Rows from block 2 of the image encoder of a small contrastive image-text model, named by matrix and row number. Rows with one number belong to one neuron. Each number is 128 + 24 x the weight over its row's rms, rounded and kept within 0 to 255. All counts start at 0. Numbers have three digits each. After the name is the row's rms in percent of the matrix's.
After each neuron's rows are labels from the 100 images, of 14848, where the neuron reaches its highest value: "place" is the part of the image that holds the peak; "peak on" is the class under the peak. Only what is clearly more common there than usual is listed. The data: single toy objects rendered from many sides on busy backdrops. In brackets: how many of the 100, against the usual share in percent.
# fc1: MLP up (encoder.blocks.2.mlp.fc1.weight, 768x192), inputs 0-95
# fc2: MLP down (encoder.blocks.2.mlp.fc2.weight, 192x768, transposed), outputs 0-95

fc1.695 107:113113117122112120135160172113123138171118120117110135130122138124128158154136107144132166097134149130154100115130102136092145142089117121133098167136088120142129116133132131152126128134113134167136127111124107118131118100150085127125157141112087080141124132199148137137099060092127133150
fc2.695 110:153160121131105116102112127182111128170152061129141128124154096130100160120105166106122127152119143072104157138115131123143143148174138116161144126117157131133112132142168140121132153161148120097108121112112123167143084151131145171104163128148112150101136103148089126147109166120112121110
place: top left (34 vs 14.1)
peak on: part in the main colour (43 vs 17.4)

fc1.503 099:162105142095164147171117134139091076122158155099132107157174114107090127115125114101132143132135111128097109131146125119172118161108106142143115144149120122120116112105135179150077161100111093159112118125129135099154102123097144098138134098184124109115152152148137134137074110125090105171
fc2.503 095:164143121109112098076097145148120153124142133107136172133104167136153124088131152179101134148082154110135164105136131125127166111102115149170105105114111110124131107112125146129188097155102140111101095094132118130124131107128141134144121139101163156161123142129133122105173145108146124115
place: middle left (44 vs 9.4)
peak on: part in the main colour (60 vs 17.4)

fc1.199 097:098105097123116121118114147157112177142142126054127115156149091131107125122117112142122145142143129108140160158121144146174102137151112127140098102137126131130096114156131151138113150131159149160119097127160119123105145134141101144132142141113131104136141128104158168123154129093143174091
fc2.199 122:141105182126086130108164127066135128123098126101130132091145179114140114114154128135151098119096154110150122124087121149113145145114145131136133108112104109131136130100166135106121133154160131098126138139099154118148138142171115128120108119175161125103161092153104093141100131142127102126
place: centre (28 vs 6.2)
peak on: part in the main colour (63 vs 17.4)

fc1.702 108:135152113127103151120097114141109138158126132032141191071142139152132120152145117110129164119163138091152106124148146098102118148126128114123158088134139170129104142146105133135110132150135101116156078131140129157112084134091137093136138143101134107111124099106122096131110136146154128144
fc2.702 125:107139114120120152138117141093116127160174116085089172079173141110145146157094100144101083122095137095163110145112170112156154120146164106091130116103095131111143153105111152119094083112126111147128117166118113118137076148150104116129126171159115122111099141097162152145162135159173133135
place: bottom left (33 vs 14.1)
peak on: part in the main colour (49 vs 17.4)

fc1.246 099:158132101134137135157123146078137148123104100084126152127133128184113064157129096123146119114158149092121108127130078142158110080166146158159136120117122136087125089144128089171125136128140107151101135112116164150132153107096152133157116124154141092121076138134135137140121182101123125164
fc2.246 083:139124141081115139112150107177127126170159177176146129153138112082134118096107172147122134129122133149102144089151139122077127129122150097113133168115167148135135170183106133084157101112124163168151118168136093136121132142128132110116169145113125128115147185130103144167142058146128143128
place: bottom centre (40 vs 9.4)
peak on: part in the main colour (50 vs 17.4)

fc1.506 111:093141180123095131134173173111151133120162125115191092137137120150124109132128186103123120146134136132106097155121159116174098100133157131125118110099135075121155154114095127107117151085140145135135148153173144087164109145145124139160109134118111125086133110126118111107064141122111139119
fc2.506 079:185161120167167119096161137154116111123108095124081168114130145120083102111074136155141143093152164144133122095117106149127138111127102144152135111132125149087126156099142115148158139145116150116188156151104122166162132149133138119101134172140158092161097121127128135111137133133167093127
place: middle left (27 vs 9.4)
peak on: part in the main colour (71 vs 17.4)

fc1.583 099:115107102125103085200100117134125087120121121092134125126114143137106134143132143105103093141157132125136139151133093157117136165074118108035129090123109121162113154122133115142092114140141106119123117139117146151127136116172115140175137120126110116130136097125176118165107126130117177145
fc2.583 090:143132140151110137096098099113125094133063097102135163134137111087130166146124087119119149161137136096140106183148164104133123106123138122108096131093172154134102099131081113140133117097119096154135121098155151123120133080095119128143112131106139147121106132118110109149167150158164120163
place: middle right (32 vs 9.4); middle left (31 vs 9.4)
peak on: part in the main colour (78 vs 17.4)

fc1.504 093:171142110126110138149140173123137102202155126147127104116117157150123135169094115135176158159179149148097088164077097118134075152121122142154154145113164098126140121145116094128119135155104162103125118160090099115142170130139145114107138092067125102095129098133137138126116168103147159135
fc2.504 104:137127140074121129122156129094096118118146109181138131114127101096093087081155137107142115121139129100122150141101105145124115107142117104088138142142121149173099153112121148113130123116142141115095155137121111123151117151120163113114105157153150158146122124107103115149119099129157133165
place: bottom right (36 vs 14.1)
peak on: part in the main colour (37 vs 17.4)

fc1.585 102:116109116174120146113142122127098147131120135094116097165112116128174179143108146125134168136127127130151119093140108099084117161135126099084141093128134135147138138142130138155147127134164152111182099150153091071119129086130143133079134127114127148151130109090131130085129136123084151106
fc2.585 088:107165133110098147090156106147139137126112147160125126121152142121122106091170148105138131124148098130125161128122120172136136148089116132125138148122115118132158132140114079114082121128152111158136126120127087114159153127097136133170126175165068127115133097119121103129108152107129145092
place: centre (29 vs 6.2)
peak on: part in the main colour (60 vs 17.4)

fc1.59 095:133111112119127052161127117162116157106139130111118127148129110196089143121130154126101133112165159109113123161139096154123135092147109121075090128111159121138145135131137092123145105152188126078157118122152112125073113129124143103139127126121138167136152137114182079113185142160143133111
fc2.59 137:144111162161118089128138133102140121155148090156120144154120090131086155142107149121101112116095157101144072146116163144105158175153166146086124097147115102160132123121140094096095105120100127146109142127099117107138124147124093160153120120098111085115115148140080156174148097147138155119
place: top centre (32 vs 9.4); centre (29 vs 6.2)
peak on: part in the main colour (51 vs 17.4)

fc1.443 106:119130139142091142125162097155106120120124103170123109099134128136105110133133139100129141159143129176107100108143119108159139147138124123153137142133163107059097118130117122078119113120123148124125085099129114142169150140111172128119185093092118115127117119119129134159111086145098174088
fc2.443 117:118120126124144084147113161104164135125122106136162118119159114134161144170115151147157133135114129088132098086147128162126155097139177127151120110148127097104150142126134136159147162099120133147139110082161142100114132114086140124136160172102100147177096170127118068117140114124160138145
place: centre (33 vs 6.2)
peak on: part in the main colour (61 vs 17.4)

fc1.347 091:089148134147140104132143108132135131174108160110134126118118144107085147154131146124157082093136129091136101131131138134111141100123138100138097114089124094102127167128146128137177093080169138181150160117152125131167094106146121127125104176152097073118127160143130127163123123174133154143
fc2.347 094:128149144113128140126124121139162149093143100166162103132159144147150145139123133175136152189127070114114119181120139066158103123066120107135135121138087172146133111146130136132120137107097137135142115108121177130146135159124182127111116143105143122148153114115142172145085131073124127158
place: top left (32 vs 14.1); middle left (25 vs 9.4)
peak on: part in the main colour (55 vs 17.4)

fc1.281 095:120112141131090115173143166139110125113133096144101145122148124169137075168131114141125119167153139150173144157187182148084162167167158106125129155115106132163142137145112074131108108113142122110145118144116154136147151162148135093137087124140117095125085134110137106104153162082111140147
fc2.281 095:133099140137121095101142147110125100157127114120130101148156108096123144151109134119100139157148144131094105103096145133166091132096130142120161141167092130145130118181125128160137154154121117145127127127123143105108129129089120158091145187175161137124135139118098150146091106156165165135
place: bottom centre (26 vs 9.4)
peak on: part in the main colour (41 vs 17.4)

fc1.736 099:126140112088088129133115090128099206146094151097138141122143089161189145141104138103125119134151100134147131114115145112161089146129114155139107129154088128099093067153133106086150149142172129143120103113145116085105130127123134144093105163140121124160118146116124113112141161177144138078
fc2.736 085:107102131177098128160116098120122136140134112130147148161122100092130120101168141103152121137126142123141121135106118094097120137116095119135120133107163077143149135180113114154119158145109152123154176075170151158108121045143135135151177161105158135098149129114109162099113127101112165136
place: bottom centre (32 vs 9.4)
peak on: part in the main colour (43 vs 17.4)

fc1.263 098:131142111131110071128112100092141162094159110107133152087102152155143130134133132124116182084141079106167094170157135133123116143163074110115104151098142119131149077152132126152157084145150117152101110139142138163084110111147114107135121137165130106105078116125113105090152137151168158162
fc2.263 096:110130122113120146146146155116114117146108103120115139085139099118109178135125153118174150103110102159159113164096132126136125098124167119118159144159079131099146121131165133099067125116104122134166116129123141121138119148118083126125145127123132132194102117162138095107141147166180107123
place: bottom left (37 vs 14.1)
peak on: part in the main colour (37 vs 17.4)

fc1.397 084:143120154195125119136147084147117132124103103136118137127189129131123182150188126116150135132128139123139134130131109139122150071109118150127107110115099123159140145109124111096137117100154099112172151116125139099137140127102088162111190109130116126105173142103132073136142168125134171145
fc2.397 121:088097111121143102127118120090118140106124096115121144148104171175124144134146117107127081130129132137099163154134122127147115172157122160187107132129096143134146104139151156145124083171156150140099173145134090149112102119166123126136138134137129127079111063095132137156119086131099139151
place: centre (27 vs 6.2)
peak on: part in the main colour (73 vs 17.4)

fc1.438 087:125149151132139100086132157141164097140180133121107150140146171106105164166132119108121153097112154095165122131100074110146157151096124135089124157139113148151122130115160149130132119118137116133156128122169114111131092113095094140125140107169125120120124126137172119107082105128136138165
fc2.438 109:170108108145101100145120131138136127162101084094105094145096114131150113109159109138114123116112116134133124121110141107167108110128092148139138113151118135148106102154112130134125162106132107144128093129114155134149146160126067136107131129130121146137088145108150125180115107142139100124
place: top left (34 vs 14.1)
peak on: part in the main colour (50 vs 17.4)

fc1.98 112:089079069134120122094162107133133145113132125131140113101124149152131122155113137165134133169175133091145141132134134143071153149120110174123148153141123109124112133079121132195101137147134142140110139153152122110123169141139127114114110132130151132160139117153146146118156156142137118189
fc2.98 114:152150111142123116125110106094122132128136133130153102139131127109131108131149131121106154119129155145105134172130143144145081094132147089135135151092134112168127106131083128129159137128127146103137136145118055086146078119141132146130110122101111166108126094120152081106102095089148136080
place: bottom right (36 vs 14.1); centre (26 vs 6.2)
peak on: part in the main colour (43 vs 17.4)

fc1.548 095:165139137135083129118136159159135112124190108154126116137113130103126108146127147120113123138190170132099141105106115136141093089158122129141117131099132119121097124139209145119117093128137102076141139120127181139137168130097103100112162140119093109103193146082142131120138099143126141121
fc2.548 066:101147139141146098149103122113110111127090130102129122116166116117110109140141151109166123114088122131145108100099206108111162143134139096098110060143165119180127153128100114168100151143116162185145146121146137198126109125095147161127137146127149103141109116125117104109147149124120117138
place: middle left (29 vs 9.4)
peak on: part in the main colour (49 vs 17.4)

fc1.139 101:099125113144112114135102140142117153152158103143122130119115113120110141138139128121140130145100144142147135212130103136155093182166152108134108119119151092118097152104114104105112137143112178074166125106138137137165159144151116157099151129137178135168096134187143146140137165158141125125
fc2.139 097:162131177139091165164126156112131124142108100123134137155134140110127112145109131130137109081135144118109120077120168109121153078121103134138136129121200167142156126120107116083117127109122127115158136134105091126137147126111164107112131139151116131144136092100115146163113101073087107131
place: middle right (44 vs 9.4)
peak on: part in the main colour (49 vs 17.4)

fc1.74 090:096156115114141167148137133055139142141122144136155152112124133151157133156095090103120099133131075102169182117132112129125176129114113089143114164138108164152138103146112113121103114166140096163088125163130127135115145107169081145113083142122151116100119138115140132129145147096145158088
fc2.74 100:163167129111136133137103126121106129141123124128105138131157126110102108138122142154177145166109096127105089155096133099142102098099132139156154142128118131132122193095197192119104117101134142111161087171120117134126129138113153109180140126108110106149138114138155120137134134121066159126
place: top left (32 vs 14.1)
peak on: part in the main colour (61 vs 17.4)

fc1.465 101:140089116108170096151086145129137169130109141120123121151149168119099139133124118100148140143155136139129129153121132138104116122138142134113147104183078109090156115131162153122109135130135152145136157090183150134110107140149153102132076116161083175132116081088116106116195142136137128132
fc2.465 094:147155131123116121118107098169125107171119131128116116138140135120104097179093175148122139121100096108186139094166174136134145138151123146154091129117137142148129121101147101147141145158094079100173087146177103171079115112096120114129159095163137126178158143141095103140118106137143129129
place: bottom centre (29 vs 9.4); centre (25 vs 6.2)
peak on: part in the main colour (43 vs 17.4)

fc1.500 102:140190089118139097107106145124148143167154103132122121109167116144107126135129134088140124145165130126114118108132087099139122114105165115152143139112140138064140114135114142137109146149160136136089121124123130163183124089127118127136145104096124119130121106150113112136168140116152139098
fc2.500 105:130100138101137147107185121115115108162107154133129067141116116134145127182123099186151156083132160150114138090138097122173141119142115156167074107125141146127121125153117135169119157133141149137116141107120129137111128186131133136100105125156178102126109170120125108156102129130097123132
place: top centre (27 vs 9.4)
peak on: part in the main colour (61 vs 17.4)

fc1.755 099:143129131147125107162119089155096125095124091185116108144093152075123143163153129139135114082142105117125117148170138106137116139145116155167168116129146167095136136124147155130148096084036136096135111119140135105127116088111122119141116157115102120156113139131109112113143131147145167138
fc2.755 143:139148092150158096174140151133159108147153136181128113170123151157109140107092115115135148132129129119111106135079115132124132131128126126104091112100137099116135151106122141114109120133096135135121129139097112106117131100096117155129161101159143063136125142115093164130126140093120093137
place: top centre (28 vs 9.4)
peak on: part in the main colour (57 vs 17.4)

fc1.166 094:126154068105069117130162141091099095129100134120125135127182104143076096120146117120119106147115130142120123158147143139118123112158171155127137138095169095129139148124096133122114127124122114123164113178111150142131110095125135104107123117140152145148148105146169123126177120095171126132
fc2.166 102:140116146127128131100118106120113118115117093156129131167152157143167167176097155174098086129121127133102124142136075126069137097130128157124116104139115086098084144104135131164153191140140103141115125123134140140113127129115126213117140110122103141135121154116155126132137168164104129077
place: bottom centre (32 vs 9.4)
peak on: part in the main colour (41 vs 17.4)

fc1.541 097:150114096144116090145136105137109118141112088112128147145116117190169103163140113142155133179139123150114154145117164129110114133077142135133114117139105110122146116105143142122128126087126143095131127136149087144172167162173170150134099113138122096078140124120117142118131159151141117104
fc2.541 091:129157115138137115123146149120116147112117111143132108173121157114092127133132148131120089106145132107128115160109152169112114105115128122125134115113107137160205124124072166162110148113119114113181147104119151150104093124137063153103156155093121105130175102126154117144116125120119132129
place: bottom centre (33 vs 9.4)
peak on: part in the main colour (46 vs 17.4)

fc1.419 108:136125158145099113112119142153152136099147106148107112142149137087113111092109157164164138182099161115149090137103110140108085085126117115112098159178108111143150133114131132109140056097116128142105146112163124106105121155112090105119125121152152118152125151133118142158152134151136150114
fc2.419 118:133103103137133127104188133115141121160145134148122122073090118173116114146121145134091096076128109109128147125152078163165146108115125130137126118126136144074092130142121116156134068147129116094114109103125141141150133133115126113113163128126109121070115133133133113135131119101120115154
place: bottom centre (27 vs 9.4)
peak on: part in the main colour (44 vs 17.4)

fc1.112 091:112098138124126090133118136095109134113085097130147123159093123112128138155123162133129148135146147083111131089162143135178111113093149139160183147129150161121120089137130136146122142075101138109139146144159126141104125095088110153118111134100115140134140145153116137121113123113101205093
fc2.112 140:124139154137110166136109122094120120130172154120107163135157135129129137117100098148117099125106151112138116166063167140131135140124106157087129129103090128113121132126096109131142087165113098146116156122106130125139122126107118130117185151118135110083099147142152139133159109143185123171
place: bottom right (40 vs 14.1)
peak on: part in the main colour (51 vs 17.4)

fc1.687 099:085157081136122147149134116126084121157101112104144125097118148115111147139143120096106111127144057097177118157136111134111127149121101118125124116148139131143121157121104120134122149141115120181108134166124140169116142122158120182121120128094110134095123097115143075117136118128139118116
fc2.687 089:108119114143129150108103098112122128129130129136131160107135089094109114096098155164158100093101160129119103150099112128137154110124133132135115090123095132149160173158140160113099116080150127118152108140126121103147067135123112115160132120137143170116043137112169149111120152150165167122
place: bottom left (32 vs 14.1)
peak on: part in the main colour (51 vs 17.4)

fc1.499 123:168146110121146172166137124134100139156106142149110093141131114138129101109130144159153122115098092131115117108112140120142128118117100122154098093139125145163113144139103074117124123123116116087144157139169104110111113133108092124139145119137118122076092171158143118130125126099164086101
fc2.499 096:130116168153173071123123139102159120101123118131161128116117137127143134138129148105133149126163142118131169123101137146106093117099154130130108115161122113119121102157116126114115133140132143147143115104133110117119125133095133144136161137132120157161163124130109133093092136177099148134
place: centre (30 vs 6.2)
peak on: part in the main colour (57 vs 17.4)

fc1.618 102:133108090129135119175125146122130155125146144120142151178135147174130177131178167112129095147122132112076157159130137131126151111139135147155115120121121116165123114123162132170116118123083126129096112095164182156122134120146092113118107142111096128121097078101122124155119188144123140109
fc2.618 105:104167147142108148131088149096155154135169136132124128145130158152159107113176132144135082089149126113128112059144129118139089147129126156161164159118131178132108126157131120101120144132120134117168127122115155112087116120122115170127101171117106136156127138175145140135111108102122093128
place: bottom centre (29 vs 9.4)
peak on: part in the main colour (63 vs 17.4)

fc1.204 090:130080155149112164113111115116104140110107096132166101197154172141143128117131146099169118150108151134133130154148114146185135119108146130148178116133131146102108140123127141117115114108142139150147122139124135117114111143129124112115125085131135123096124118101098115135087131187103136121
fc2.204 094:110147110131131149152109086121118101115132118124070166125153121172098125157128142165121126156112092101104112128169090141124095148122095164141136136134095108088137128114125103093147118155163091122071153097144135139168173171146092108139159123137152124140125120156165125143135149118147146138
place: bottom centre (29 vs 9.4)
peak on: part in the main colour (56 vs 17.4)

fc1.615 097:144132096081133101102078160097139131155144101100129126119148138146122137132141128118137096139146111137134114133124139119155093082095143162132076121161130128124138075122090063087111107114112155163118083165141173101108110152114098128132082116104114146121107122123187161136150125151119114076
fc2.615 082:110108158164140133108156154121113166141184152109162105119110118114144154152079122120151145098108168095123123142094127105109106131120100120124175149134110148148132096159169145133171110103115187107146139143108109148116083106122146124166154152103125159146149149123109125090149135119109137151
place: centre (33 vs 6.2)
peak on: part in the main colour (38 vs 17.4)

fc1.61 085:122143138131136108095120147137116085118112121090103152093124136133122161087146118120151110141070097132174157111135139137097137124163182129170116157076059104134136125137110102139210136155133150108154135109167185128088134128132114144132135097114115118096118110124138117120142131103119147151
fc2.61 107:117108135144162151121138100123113154119151114137132098122116146179149126146160147092152111136134154127074165139132121084128100156131099129124137122147120132130108117122118156185130110121163084117115135137119095114146130148134109113098129148119133162142134130088162110130081121131122157135
place: bottom centre (28 vs 9.4)
peak on: dark part (26 vs 1.1)

fc1.275 098:143131146122133159164126094140120190143103124173146111102156144137160149121081118160121118108141149103127108151111119152154137153127082130143100111137127124114134132103129090112141113109122166128165149155083182084125114135113141116150133150077131079139144149136141114177120141181113139160
fc2.275 127:166115120119161125148121127132092135125069116144120115131108126132157137108118125125120145112102112135103136078158129090120104136105121102118117103116130124131086136129143094103134154131123142175154106092179146153105113114126128130118099130129081127122105183130115137135078118087122139107
place: middle left (25 vs 9.4)
peak on: part in the main colour (54 vs 17.4)

fc1.672 092:139078152108121125160091179134156091145128157104125154114146125104129147117147110102143162140139163098149155146123130129155133144087101144144110113162120129116130092105161141123172095118133108163103148131155122107133123107126106126112146107146133132156123101149139107143139102100125183155
fc2.672 126:163145111099111066133113139113191147120121135137107118145090116135083130123160093138089145114109140187138099133109083132136160129093060133151117137136105119134142087108128135123121154137127118092118088120156135122103142153152136107086149111180130116140153098114141143124125122129104114153
place: top left (38 vs 14.1)
peak on: part in the main colour (66 vs 17.4)